A small image captioner, trained from scratch: encoder activation silu.
Rows from block 7 of the image encoder of a small image captioner, named by matrix and row number. Rows with one number belong to one channel. Each number is 128 + 24 x the weight over its row's rms, rounded and kept within 0 to 255. All counts start at 0. Numbers have three digits each. After the name is the row's rms in percent of the matrix's.
Before each channel's rows are labels from the 100 images, of 14976, where the channel reaches its highest value: "top examples" is what is common among them; "colour at peak" is the nearest of a few named colours to the mean colour under the peak. Only what is clearly more common there than usual is listed. The data: views of escape-time and Newton fractals.
# convs0: expand pointwise conv (encoder.blocks.7.convs.0.weight, 192x48x1x1), inputs 0-47
# convs1: depthwise 5x5 conv (encoder.blocks.7.convs.1.weight, 192x1x5x5, trained with AdamW), a 5x5 kernel
# convs2: project pointwise conv (encoder.blocks.7.convs.2.weight, 48x192x1x1, transposed), outputs 0-47

top examples: tricorn; cool; burning ship
colour at peak: black
convs0.33 099:125109122115146119114149139209121142118146105128135121104154118128117170099116116155108118115163169112161155134135138094122093146094097167135157
convs1.33 111:089127136137132154145158117135151120130084108130133067109158118095105141159
convs2.33 104:113130123129166142133113093114097138163148137147124130129127126085155145132112161146141133103167124163106099121170121119098108183125122107192103

top examples: Mandelbrot set; tricorn
colour at peak: black
convs0.126 104:129105114112072122099156137178141114125098103112107151130157097116126171142136153097118142115130125150168130116147151076122126164119125171118158
convs1.126 086:114110084126097112155156146081120136143117110085097099110125128111095108121
convs2.126 085:110099174122148152128082114089098114123105127131115171125097172116108138134127110125148095159144164100073151154143143100131127115145146104111138

top examples: tricorn
colour at peak: black
convs0.122 092:134168160104124121114151166099108164123140091178155110129089141123121142162121143125145129109093087147121187110162114116143120147117123116109151
convs1.122 094:077112124123106115136131149085139138133163106094127165112104102093140132095
convs2.122 096:124189173175115115154147107115137116103131149100105109115122132133105102102123146111117074136117110156091107166091114132110126164102108138127126

top examples: tricorn; pastel
colour at peak: pink
convs0.114 116:111121161090163119111159148115129159105106105134113118078140140124096119115096113129081123084154149104097121126083143128113105146149169158118134
convs1.114 107:114127128165190137162132136148119119143135147179140121124099157145103148106
convs2.114 084:150157131114125130077146134150105130168172153136111115100111116108085121123138120101128133149182141168140095129153128171136123161126116110164094

top examples: tricorn; pastel; burning ship
colour at peak: black
convs0.5 081:163102123095140159078126108110081134126111118122108140141120145118138164098147101127141163129121125135072119157100145121126136117197101117145145
convs1.5 100:136140137150146140093090096168132084109104131175143155143114116127136154149
convs2.5 103:111114128143113129110121149105140141113095113121088101165076155115148126078169179137138130112109140099129156130142163123133077105128105113150101

top examples: vivid; tricorn; burning ship
colour at peak: black
convs0.58 099:083112106129115116139150148132159119108159158128143125150114141069126137133142147154180113107103148186096126133130132139106090124167093114115112
convs1.58 105:126131139088181130124134135120132120115118127119118099118147140105138144210
convs2.58 137:179102154147137103165110124142148150124132126106130134106148123103107148082093117145103108128122066141150120146143129097067112133107110096139113

top examples: tricorn; Mandelbrot set
colour at peak: black
convs0.127 097:102137122128172139087140150155135128130144136141161137093168099143158092137105121102139122146149123111143111144118107119087141140151129082146058
convs1.127 105:110147133119098166136117127097135143103126101089125117164100106146137188112
convs2.127 161:105176102126104124137158139100142136103147107106116147079100112171105131142144098126163114111126107128088160096168154158157143114124107123106153

top examples: tricorn
colour at peak: black
convs0.141 118:129094147090159160105102136136132131155113195153157094127114122116129130145116137162176098161125130141100161162138138125163125137122141095157132
convs1.141 106:116134110129118122115132123086087099141165110088114165156103115127153119083
convs2.141 120:143111142111167135115102068068140123136110125131137098144129151107120131127124102146181105156133102100077134128140144144099143156095135119159111

top examples: tricorn
colour at peak: black
convs0.45 100:177173152126068110130128135133106116090145100104114150129127120113104078150094131149112107148121130110128137120122141113122149106152158111066117
convs1.45 102:090143158102095114149117102118144172125120157151099119140158078120139128115
convs2.45 095:152158117099094131090118119112126102132112142093145126136145116107148114113128167152076076142137086151087133104116158098146140110128131130081149

top examples: tricorn
colour at peak: black
convs0.27 112:122101132126099126136173153099142139099108143130142131145130144188116116157158118144090114127150090107137131116128069129154142152168102115117176
convs1.27 111:116117129116101109104114127102165171149167166154124103144161113100111122098
convs2.27 148:151163105104099149125158144109093134114141120126167111142086098130097090122137094130133121071140157166141119120085125121152120088115106146138153

top examples: tricorn; Mandelbrot set
colour at peak: black
convs0.25 102:124105133162134090138125115107122146084121095185118153101134142175142149125136072151131133121128137124133124167119153125100089139077130127098106
convs1.25 094:121162182113167136091104117143167089132130119127113123134133123107128094094
convs2.25 082:114124131124138149140130117085158166184086109121102161136147109109144128148109130119158128104185129110093124166126105107128140114135094083149146

top examples: Mandelbrot set
colour at peak: black
convs0.107 093:172137116112124149156132157102133102145115135092174133134125155142132105108100100106165175138138134154124127077117090109147117106103148161110164
convs1.107 109:111090091119140111166149109163110125138130156100153098090112131100099108130
convs2.107 110:132148143109135125127126117143180157148117102129142134089155120129172093160164138109150114114118127106079099109147106065106092136139126146133101

top examples: vivid; Mandelbrot set
colour at peak: black
convs0.159 102:108126135123130126109123123132137121115144079131160136157130128161135170097158145139081129116122146104137150161088158126102068164078118103146131
convs1.159 090:140133165148145128143155152103136116085078127134134118086163112138130159159
convs2.159 105:157121116147136136162098153097105129141149150149122148121142149086123132148095156064097119131132086167123145161165089142108101142132125105132107